{
  "hidden_act": "relu",
  "layers": 10,
  "one_sided": true,
  "l1_shrink": 0.01,
  "max_steps": 7200,
  "batch_size": 384,
  "final_lr_fraction": 0.01,
  "weight_decay": 0.2
}
Rows from block 5 of a small image classifier, named by matrix and row number. Rows with one number belong to one neuron. Each number is 500 + 50 x the weight over its row's rms, rounded and kept within 0 to 999. All counts start at 0. Numbers have three digits each.
After each neuron's rows are labels from the 100 images, of 14848, where the neuron reaches its highest value: "responds to" is what is common among them; "colour at peak" is the nearest of a few named colours to the mean colour under the peak. Only what is clearly more common there than usual is listed. The data: short English words printed on busy colour backdrops.
# fc1: MLP up (model.blocks.5.mlp.fc1.weight, 320x160), inputs 80-159
# fc2: MLP down (model.blocks.5.mlp.fc2.weight, 160x320, transposed), outputs 80-159

fc1.15:510538541504492491492458488502481484454474357422499496584471494507524493514505518485502550444449569612472514500504392593584478500509429497516611439476504460472513489524491538498443539502508566499402329511500477516458632527509494440492537574
fc2.15:413488534484557621463513567528367561476468551518530400505422452530527506644495510495517585561523506408473547474488526500535560518505567533506427365550467524498508490488454485436498480527460491419586617439537512587461536513406499573504426507
responds to: the letter i
colour at peak: grey

fc1.114:544491502481469504563492523511547471534602435511512507506465451461469513455520341557479470501495487567486495497555575507512421509490522507462504511522414541453503522590508429382421428510463601549502548525490567498521505506474481626448482476
fc2.114:540494526453510508481511505406497361493439483500495556513477486515628519492491521466530484640391545499501552493448467351515534523525454546530508525488532517487407550496502566491499554525485422413497506523489467598590503528469523395492463544
responds to: the letter d
colour at peak: grey

fc1.244:478559560505499527497552486570499512426502557537494499572441414503478573478502424519512492534446570479543565401535468496469445460539455513505494491529502469501502502481500493497447387548491463441445384454522526600498493544519546493533600469
fc2.244:535447486451517552570424554576478501488500495533508467475507568508451441535447481459465505577484499488499513520464502492561525564500482500451499510515566591590592487496466519477505479665538408455597459461498554486494453394430416431425456505
responds to: the letter t; capitals
colour at peak: grey

fc1.10:510370544496576525477456407480610518536523399503523500338468452489493682505453545541529535530500512496501503550563527503513473495408446597560433495516480452404533436496584499451480485439515412446492485471519592486496538547461490522498554477
fc2.10:516585452655489557511491462380551473353402510406529605496620502549529410536573492471459490546437511470491495503477471501408463501537504520385426492535606522499479560464513427439545399464500483502497554497509487624499464499500479512487525449
responds to: capitals; the letter n
colour at peak: grey

fc1.159:519491553452492555534499502388511492508459429529484519600514669413486523475601644548482514503503473509502507473493408624558527576527565519491556420527494530532512467502533486505497539565565498567494567527449494585538526529520431570486490510
fc2.159:500412505507499505489529517467505475493472504564446481489444566489502411492459530498523485604498506547528487519393455523498497505490432488470481459578409570496538370534496544559503534530537496518501508464474423421411448506512498445558460512
responds to: the letter b
colour at peak: grey

fc1.204:514536549476498527545491482492515485509595507505479441457452492555592534404368581588494499487490437415376555537481499413457508425484561499513527436569549574394485475563531450538497577497446432505527496411501553524532528496551499479472533456
fc2.204:460532470516562398482507566574501410530333591498515504379548411493594526505478587523431411483504491500496465549500597456501461560466363515543657520497507460521500507560469456521492528523478505512524523526482378489477526477497484486499597509
responds to: sans-serif; the letter l
colour at peak: grey

fc1.50:443494517454482523441443389414514523425526383531540495666500501497575538514531446503538499449494531493468604513464615395484478502514488502509518399594476499473499516493504466595423503495516481496513525469455523476434503501477511513480531496
fc2.50:524499549663483511450447356483485453388499497554472444513498547580452535518477335580481463501540462461534491562483487508514408493482456479541502532504500524482505490488485463525449518435504462510561660535543499478456468571601455489505478489
responds to: the letter n; capitals
colour at peak: grey

fc1.277:459532444630510459656514524492571548518444529453525516444549517590605480455551517489479444509456536543435606435482541508548532566471445378535487507447438514477518481573446457500504484591464611511492481559491446532543557444499509534480525533
fc2.277:596482534478499525529529516437498493520599412470526470551500458472494520506484522556437446450458491525462488459500531499419462588480657563413441463500467420484504486470566528491485498341486442498416650426636610478469493502550539435495488504
responds to: the letter h
colour at peak: grey

fc1.242:482469505440429639520529498573517513507494455515511524583564439494532627464504513536521458546507565471464488474551454517510545481480484478475418562518415516543502513571339591560461521556474521432516595565499479534554577529664484489494587583
fc2.242:439611524500510488495474514551479480499395491470512537497550542509496489574474454501440432444456469555525488448626518482502501484585480479618437500502483504612502501470508482353473571449504538581507441636553498563475473476472512506500526510
responds to: the letter o
colour at peak: grey

fc1.189:554542499472417545429492500521566499491510474522477614609437513427449605490486481397462501521510546590452441624480515461515507552435465488537496640506464517471385451497489481497512550628589539443539541480498462546532493565401505488491488504
fc2.189:449553504472344519504468513493480380475456446449607502602516488492530507480438517516490469471504498520501484428498518493492480474504501516513448494444507550531536472442396488599497500526504497519528488612528531501571523471453324493375525586
responds to: the letter o; the letter u
colour at peak: grey

fc1.184:476576510504488570528486497577508439481534500565522385469492466535523572392382627581515534513490483479458517490569460472474494486486496513552496503483505589456440476510532462504464500513490520509559485475470552502580508446498420468546542396
fc2.184:541512516471580517489444575550502455490356542411533466450548409520659589470504557516478474531493501437513494570525532470453529506494396512490516497569516497626484492520502441485534514493455534485532590492518383663487517508453567503480535513
responds to: sans-serif; the letter l
colour at peak: grey

fc1.102:594492516548620524545477405412516484443493476480529469523492504462558415514499420612517541480512417520508565507485542538495465500391521527458488458539520517449443497493467468494542429519538472523541480496495617626615496490498523458472513491
fc2.102:511599385419504507558506514500501506463406527503523498497465495511537505496484434455434420491440447558455503515538542552608503481498502501417508680554530554517554470565519492414475437477480528484508459511495465585423503521556491538582512501
responds to: the letter o; the letter z; word: zoo; word: zone
colour at peak: grey

fc1.110:469444617524503513538523545512474499483498533501416513457530483538480564381455592385521442501470521424401495525472548545514486500471546523452478481502485599444497502499462511488462495564430506428499631484551555527483514476517482442505494425
fc2.110:467532407508405588487499464511504534476513470538518595494581523504497454593574473469450504485645497513514594520522548503503467524453437486523406393491652501485501491474508498596541523525505552538525495545503476447504469526515487516438535482
responds to: the letter l
colour at peak: grey

fc1.290:574519509578487485486509484485500435558556449506493509518508623479472489405433479559476506535502493467584497468521408560542488532522482702481485447573582472508552517451490515649495501478520537538503582619584591473536517509501464500458402584
fc2.290:453454479440486524457447500486476472505504469534421568560523517433535487488506606504492558581492498643436546468435524461497498534510455466520442500501493523517427441456579487553499431661499560535469505478458441433469398636469547507568493560
responds to: the letter b
colour at peak: grey

fc1.309:477505545498549521487554507537498545464517500483466508529544503527505552470492506567378522468495554514497488534563466522450447402452426552473549509514522536606525594502476502506515503524518549497492454515501536483490516518393561458504419471
fc2.309:503609485543465535517623481506533540473527502581488550437555524441501474485435536408526474429457515498466410371495423442512545464644483633367541563519587462451484544541485565416407486480499503530524493426513549466488473443562583512479546538
responds to: the letter m; capitals
colour at peak: grey

fc1.1:520448503404460542492503488456477499568460433489479654513445585625475525453433614476492502462499468500491490511528410434566506499497571498503475616477482434580528398478534354575468502506485513522518484492502503451579422489522595586508530557
fc2.1:456478484672497517495599477497393364489535560687519562510549481586407494495375523517483508563454518493496495532490492429490519462433489484514507525505501496490484495496576492516430565631575453562504604508497475593487514565581511514454519512
responds to: the letter p
colour at peak: grey

fc1.91:508499375534493523475495475470599492515518476511406511528514503488528442552497551517549495421530529473450501511500470475479492473592472497398564513616520573506523569480436461524392473533511502552452557516542508499419619486522486522540493615
fc2.91:528502556425501437474459484472469586495514473470491529475437489541360517440482501513437487566548557476489488483445467448451544535483564535514460507580520469454507524490520565502516461488505487469492449476516491508520536440467494480553530500
responds to: the letter b; the letter h
colour at peak: grey

fc1.57:515514514536511521479514470514540503496461542486483483480385484417499454472663432522503498451479544474442462543588631514473569475500503491405512515523519452498587513517420559478508450542537497572515528531589497478542478518568442502410536470
fc2.57:533497497476536417565499588566633489456481483588512485456488499515476508490385570501569506537428491544505498499502340462528488489477495543495496575548422531490497620557637510541474525506508508498469461485512493455432447485504557534470504478
responds to: the letter s
colour at peak: grey

fc1.125:510532551484469563624548484512369428589545492485475503518355524472458497496465480518469540570480561571487502534495535531496572429477533486478456419602504479459466503497438465555488463524500458504518545493555489494525483477538499471455520497
fc2.125:498485522465516546611489491374475426417401510524522480490536498556500503418523480467529484398443521486468594519539496495482473428443564529497499534447503495502579497549500494452500479492485495510600482498385491435501494462521510519559517446
responds to: the letter h
colour at peak: grey

fc1.117:497586510479450473490487463395544513561516478490484483500499453454512491460485496559448389463508492521437503539425524495441527423496581513455525361524383547464543476488478483443488473522508518520481505516509554452471585475533477494489489500
fc2.117:497519451451506462497502524502472480330606496567470526482454508553404485504413449420497398530490514498559546554387385489468502442452503487602562574511520505478486466616488469516491651640473491504515510500408482514444617528540506471474478549
responds to: the letter d; small letters
colour at peak: grey

fc1.21:443506507490442458518585479445513527508501474472628649506451517517449428463590494517425443432481487485514522455499534473565544447536531536389472583542413506494464421499525488527402586451448495492464444467493477382543562481513472502521459506
fc2.21:448504497505545500511474577537490613475659439531481515503479593511522521594453365485435419527503519489518523524482500472491456449495591465447503439442518497417503492571416504456541512480490482499631545474619505534460457408503498455494594459
responds to: the letter h
colour at peak: grey

fc1.29:486535536453495480547536454355506443572514598440545497534511548492464512499614504396493447475476433597621567519512481470484565467569516470477495637552502471492536424471497449490455497540500540463497478491453474653526467539496485471493565470
fc2.29:535492544522428505583511493562468482457492500541454503496533510455491587488471577505434503489525489565488415526607513495508475555503517430500480573495514484582409585586457361491522491550511519622479421462501620459531542596524498577463526526
responds to: the letter o; the letter c
colour at peak: grey

fc1.166:467464537579574527425485507505477531454483551556463561500472527465533531418515515629514529504495503508496356526498445479572501522548581573501516397480500501515477393528464487474545537543496468474494481505499559474475478513481565517501560475
fc2.166:387551555489485566508460504547507447498491588500507505497284425463518453504433525367471482547438497532464513513569510515523453494554459498518552470458444514556482519538475525488458585498437412341482518501502516520400480501432650518501448570
responds to: the letter i
colour at peak: grey

fc1.293:528597501512440511506493501465526447549500434518423446439502463483519566529410465548463412495510510501502484511480507427420517466486575548481475436551451508523491492513515470382479498561575564527547498622541542461529494509505448457480478492
fc2.293:486493509444435507465476566479550479487520502488535598517453443488467486594427476418485422510496545568498526465450381503462475479521460538528584494491455525533498398544513477500474584545498458501498508630422508529462612639565549477447449651
responds to: the letter d; small letters
colour at peak: grey

fc1.314:472313534503518536458522519525504530553537499369514506464542480522461493569524495615456503553500531487539492550514496621548529522484540567533530549479597494540509521500483440526533483497495576483500500631579507567470495472504586518535459576
fc2.314:510500485480538640491503498498498482497479462588521434488506530592491510427492512415467500503444529433505472615586501493504460367470507492557498522409503490471509504498496512496479493536494572573710503503475495542504456499503445533502502376
responds to: the letter o; green ink
colour at peak: grey

fc1.46:496458480500443589431508511480515541515554490491487547555502376530551466513500526524527479483473501481491524628517428521596502552502485430433515497439487510455356533504605408528491480493496490335517403534563486496495499420439427421465435561
fc2.46:564507440501475489549518534487496283563490506501522580528444390500465599536479480455500571493548485488490502561499514419618456487429500535503474460499518627515391503479479506489488423456493492429538631500505563463465555456488434521461473508
responds to: the letter e
colour at peak: grey

fc1.133:505584485497429494489480445500545584509490464429503510403450419563503503511552562501530522470504505558439544484486560497517566524509500512441560517570501641500486477491494440489526494618368555595446381470534420525551494458482537503573454475
fc2.133:551427595532521595481493511555513418624501565477461530480303505504501462494470369464507496429507557507496534543403449525526481504566563482530497506524507542561482533523482474484490454503478389487606612534516574506498557506532491518490456492
responds to: the letter c; the letter h
colour at peak: grey

fc1.58:570497489561627479468517518441460496520596489492506547593463498599509610552470504511422528551384436469524504560579506508590416513460520539471547487521531509474493578529604459311469524501580495516438489497500467516555458428457532532490496455
fc2.58:477510524607513526593466580310507500413460470555562479507531485403618472594503512477538470504469489497487478469561605428567487556498362481550372482464486440484428528467505518481499478484519523502506491511433537561392470496494497546494532604
responds to: the letter a; capitals
colour at peak: grey

fc1.302:565552523465460391479520557483371489544521530502516616489480386506477486568541477502496499450478558524488409506460574495460467517500456533495435538484493516527384468513512506520493493460492564377535441409587521505538569471531448535504491489
fc2.302:535524503503476483434410501529519540534548322493396419536477503598404608469519459505601393499489513548502526529498485462464542431465496493641506464493476491327468499583499479469398464515456548552554518521442433515518500495553522497497534483
responds to: the letter k; the letter c
colour at peak: pink

fc1.18:457467421472485542496519479489578488485464531517518501627473446518506553502595582590516507499492512485496494529502445508474505448456555517473528492457495503508497499504456551589519504498525516514579524482515502702469548490442331518530509487
fc2.18:586470506520478589447510475519494527567629428554505501505472553447504453499500416426463470492553472440516471466463430521481376411515536488551491492523515494509459325518449491507347512496494422492508518515541501456369499509496471484497500509
responds to: the letter h; small letters
colour at peak: grey

fc1.51:527538573527481501491463506463356492413501463537537455495419396575508508508510508450511463482487482614484556586531541518499537566490500413472482495377498497484503494528508486497503496446459458488435509484415499539534546436464478465494535635
fc2.51:505496465432505553466510564511507516483506458484469534561474542568468522496501494514569555581499508452477501502541309584508579513525389448501492438514503511481540551513496464438448447474426555568573495488480360552414461523526512538476476550
responds to: the letter k; the letter c
colour at peak: grey

fc1.54:524522506501368628509434503434456480505456446443567503544426500504570500503474487554461527460510523642494587520548556524496508603496507505533479508486341505501496478564567494544429574504500505514525585543437538424593567497479499490511535484
fc2.54:648516459468359499497477483492457526483548487500497504487556541525381506462522486505432520533553514539544489489488484521514507475489478455505474494487527518587566506432456505499503500399487527450522542500522519522434506578500487548461526580
responds to: the letter w
colour at peak: grey

fc1.236:570544546514497545571550384639505602459477426490455564522497422493492433422553441611566530499485503515456486580482485476512513453493494559386512472593540466477416500458505492470546479542488546431493497500502542617469460456503622483500481450
fc2.236:504414495498475501554522553528490417450460522600490346389533578553500481474514455499459465496429503509500424473507456505506498477544500501451498559517709601500494493518491393395516404484497500493574502522510492496531414476511519503443534514
responds to: the letter m
colour at peak: grey

fc1.90:504501563556593551567489441508496563432547490517539501486505524419502492470508550487508514452451510444474561448485406498500491531487560603456575408519409481455480409421499494453489465600511500502548575506455574539502585515607488560511477503
fc2.90:480488470415557516505483630492507466503474502497511493475424563511518470509517515484483501523618493456508557561488472550510539535503517479496560426518500587493520573501446500572511516492500483501500502481512355406505537427551470426605451523
responds to: the letter b; the letter h
colour at peak: grey

fc1.45:505522608534568531645480493444483516497497505479517533477522576434518525494523590495496476496369457483507522550434366535622502576491479494497565500572498547477461466427531441483416522569540491517555609507471511489463524531587399498468465530
fc2.45:559422405489517510490555536474501564503510502581502437501590563470614436517506530524520505501646497576496437494498486538541457502535518499459405267622475588534511497518497522499573505482511495493451530475488486451527493451530527478531523551
responds to: the letter b; small letters
colour at peak: grey

fc1.6:517616467468642427514500557504552469619507501494553411568453602463498520376454502526488574497502489549499473501489344417514499400560510591501435496491466442476457720576549535531472506536529526478528500503482591488485547498501508526500504418
fc2.6:499494465729607495489467610507523516529424571512491483502471515506483529544537475502423553534515514522471496562431396479396495497584542525453430498524525546468467545493595491506497532503485456508513443494514415540423454501507588492510531537
responds to: the letter s
colour at peak: grey

fc1.229:439396508432510472319452489541498531485502521385419502562583459557469577525513513519455505499558590508512521502550526560601517542518522505490508504492559564525585501567529419492456474495546518477477485508483530538473498449470521445527383540
fc2.229:489519536507523688466490451476453459504520586474570503499487462518414520501498496488513511566457516432463517540506519503471486290413495508539623552508522526487500517525502510475489434505479501488617505491515493483497508397569442502456476501
responds to: the letter f
colour at peak: grey

fc1.288:533500499599438469489429470397517504537520520491420518536567518575510499485504481494501376446536472532436385527450416473506541552500469574476505475562574403510425480488555599567421588533489533499506385607569455518546505538493468544515489565
fc2.288:641451468486455476595503542441542454506506494498544528567504477377495500463517533495491508629451471449629541484522514503444541505457515393492521454501481626491527485543564491496517430488522491525473450414546464461441487512597478502508538404
responds to: the letter b
colour at peak: grey

fc1.19:471551529458526499500523484455418555448408479543487485436565481581388582626500515555557502536508554491501495528399477445636437425503512511503494529517614550532386480504493563467468540510502460502453552495525507627645519400489557487542556469
fc2.19:500435551496486510556485527506485494493518491504504458501567518506546508500506570556516574529510502502518574558472437523524498553473463549397423504470582553433574343501465480590457543586488514521525572491396456358576471525496436467473480477
responds to: the letter l
colour at peak: grey

fc1.156:659447550464497493449509482497592462585466485548462449455602599392490510538493528508496493484491486469547395553395616466506411476480541456411557483537484425462515501504456500480481417495496502472493479583503397515501524478476497662475524381
fc2.156:448521427430539552458541510495530454385481466454533603459529548434505477541589505629530540656376456481530527475560441493475497607569385486492473388524491527513566489537497529500489502495512484503491479509455470433564412530498452475429436415
responds to: the letter a; the letter b
colour at peak: grey

fc1.256:491520489449600489504560531506501591492387599496545505525536571358612530586639482451510542431504592496488468510524534504544471531500500415474515438569531541509525507499515458438469427497564472416459452491517552505513493562499519470494438402
fc2.256:544573500594503524478575480514523502511611394420477485450513442529416411396501581502474501559505515459506533542514419503410408426571454672490500460528492577480439556506505509550426537590514518501504437485517531550476486444525493481505554539
responds to: the letter a
colour at peak: grey

fc1.89:644528592525471525523498441487387497513554526489499466505474511529551498498420502545533575553447499443489649517515505506476539520485515536510492510537412480505516516500498463533489484489524497436390429453520496507560501442616478441499582555
fc2.89:595435454498460406485507460488515388464435508511525536523574500550402544463589605564475483501400478502460592503501477494488567505507510437467512552463534540504624545458476419427494463458520443503591465462535506595616451509570542480496470504
responds to: the letter f
colour at peak: grey

fc1.97:535526598541512460423498465427499504571524519543500493503643557554501420529481471540627594544508462492532662502493665435521474553407479507499484474490367449525405492504484493521511463498604473431498480487462496536580438539502546436507494488
fc2.97:474463499494469476528493498491609464481514523552424536506426497580507399551485477452453500456528505509613503478447544489494580492492507407479504526506544558497523440499514523539449573502440520554532452475598420359416646428488490531445440534
responds to: the letter p
colour at peak: grey

fc1.180:541622513488595472519505528500523480493456480480516473494488601448469508364479465556485653527498451516445520503502500469507506485595520496558467539502491528506443664523543479565450514455512482498499538548538594418560528584495560465485520421
fc2.180:511466449643501508484406503602550493504445473510498499524471533512431381503523467458494573532536509518383477487447496465382484454618535534519400482531466544479478506436594533502433486505498493462563485512493453534443488497500598561507544499
responds to: the letter s
colour at peak: grey

fc1.27:584564482491458542474498562500463502488399502459481492495436501397587479464526547563478515465498454649451473498471475606559493507492507521517444443450419517508473462493491491510495517484532491503622513498533459539503463537481509506503379444
fc2.27:475420501458548486531447467485482511498548496487619496560454545516437503430481495446467578570500542526515558470500516492501499393510498491501501492495509463518491533432474523519556554475515491503459579514549634559485443595534619535490455599
responds to: the letter u
colour at peak: grey

fc1.296:506534566527522497497440527471501589499537462483610621473493506570480547513641435491517487485482473577421615665415528536464461651464463516581548447468547505515410528496466510474522494409477499496480512492505424504514472503481495457564500534
fc2.296:497443521530560478450543515588512506567500491497476539431517487462405481532495553497517437538468525538538429528521465506540497486572522463459555499576484512501515518465543459502487551494498526584543504522471454500415490515579489508502458522
responds to: the letter c; the letter k; the letter h
colour at peak: grey

fc1.37:555508480575473516503454549513611482570500446479410467530578468576610551466482509596546532339513512506510500471527434423519522526524484611474484534458547492628549429525484540596393538513519648539506471503571459532528482461480481426467483557
fc2.37:471444518484467515514549502456540455484597519451488553549543505496384481528466550386500533597477520435500496426449493498468534468520577422544522501552488508549392484532480511537467500486440452497477360473527488493480508491560476531512443486
responds to: the letter p
colour at peak: grey

fc1.181:426509575534417505473486540552370502495498477478510411639544488382493508433489536476424452518494557663452475505562474493489502476557513505568458520519509405468554512501557580426511459521502517493499520407503501648502499535485508503542501494
fc2.181:449452540448485500605460505429482519482517492453497514570575392496452515553541507371514502495557545527503390481525442398500524403482507563577503500452417511452526444520458529571472530546496548562458480497594433502501516483416366545477590493
responds to: the letter o
colour at peak: grey

fc1.289:473566514537466506522506518593553496459530521511534475519370474580548493519415486482522506467444538579499554421539356551486469485538487459552492469490503480526518445480495513444453386528486454506392362486560452499524543567568573482473531512
fc2.289:508453498505515516515488574497446568521516507505513382495415539501478493580473536445524596548514540479495490473449501476500496575558509440435468475490482515505634491486513527516506495604510484422577468495514598575366423445479466501449473587
responds to: the letter t; capitals
colour at peak: grey

fc1.209:441491467492389501387442558606593483482501541483469485460460566458536521447576575543569575482458447552523627545516471561515531408436608492523482505454513487458499484638545484615508497442473532502485528534501403458481460528505442489585485500
fc2.209:509446557514510508533496521463395472501447453457529503552488570549438384450513509435512508491524516494495449403591492511572506513488401485502438429502519497574395504515442561499474495487539529517436426478541670535422568566542504515455473481
responds to: the letter w; the letter u
colour at peak: grey

fc1.255:451529552457493447514442458461467583496550484499489420524515499566493543501504461552473506393553502505469543558412579498440507444572499630449525491509548566502518468517487472418513477566491537589435461491470572638526483493545508456529528537
fc2.255:505524502498514512458497569642597469407527488567506527490473448575437489627474499467552402519528521580563549636425455495481508585489473565515609506568430501451520455645556467501505465496476506549481636522483339416502544474516497504527518521
responds to: the letter d; the letter k; the letter c
colour at peak: grey

fc1.73:532529511523544414513483501359520531529469530489552518486500518509446507504561455501470438488498493513457540574488500513497514493507544511444501528636551450522585517428524460503437424479504566460497529497486490566622532565501454510456436383
fc2.73:443522432565407559553559524419432463453532536399571498503570440495484495497461507463494454460499565505480468500606514471488423583505403477481486523465536480502402521483501476365546506534598486511479454477466523549588505466495487497461595581
responds to: the letter a
colour at peak: grey

fc1.132:637553506717488568476465539482626492493475539495505511475469587529568509526432505514491589484476513568447586540501586528477580531450476558609439484553561508560429411494580512528478506474508549487504510505534534481539475417543522569509535474
fc2.132:499457535408473489446566542524449514493540445470531482528494479500502595395573485485601433604487466500468515475479486501505465499497461430442502401447475502457502614488460541515498489499437538461515503451438479502513508551595509471530523556
responds to: the letter w
colour at peak: grey

fc1.100:500496515432501412408456529554495500483452566490468544522458429584475489521505729494494495488511463518550566533550485404490599545484513415547439596504510512587510516556523501428445447489500557538334356513533473503512531522457451413481495526
fc2.100:492495512605561535567512498535528499567490492604494534483550530436528540457482420519542531498475483436538370545466509515544510509479573516556532453467501499516547534516477447532486419544483556358646654512502485479607491484514447503454479519
responds to: the letter e
colour at peak: grey

fc1.23:514490480512504536494568411499486500536537482411555571481528528354504563450488482504628501475544453415479499589510515513507515466436580509564477535541626491494453417572603424459531501471535501441496482445565591522477530583497465504481454477
fc2.23:500517570656497505515441426494493452389518506514555500493513490630376450513505471517508505506532500523495512512502500498480450514577514534480483511564563492476503502515506473487497516495534430489521610498604494596443532518557535505497597473
responds to: the letter n; small letters
colour at peak: grey

fc1.63:474503587498532492487510503545491491471503358517467531503510503501528525461526429495514534391511494529463511473524435441497505511460440374515512484453467538525539517488495468495448492496482546543567541486399456590408531505519493553460506570
fc2.63:609453443455563531474498504500520483484479559445518465410461422525465519573513481528501514594503476473629474593536449558457492555521492495462505519586548520489553481520478557510514531501469447537511505513482410503519455530440502512501486469
responds to: the letter k
colour at peak: grey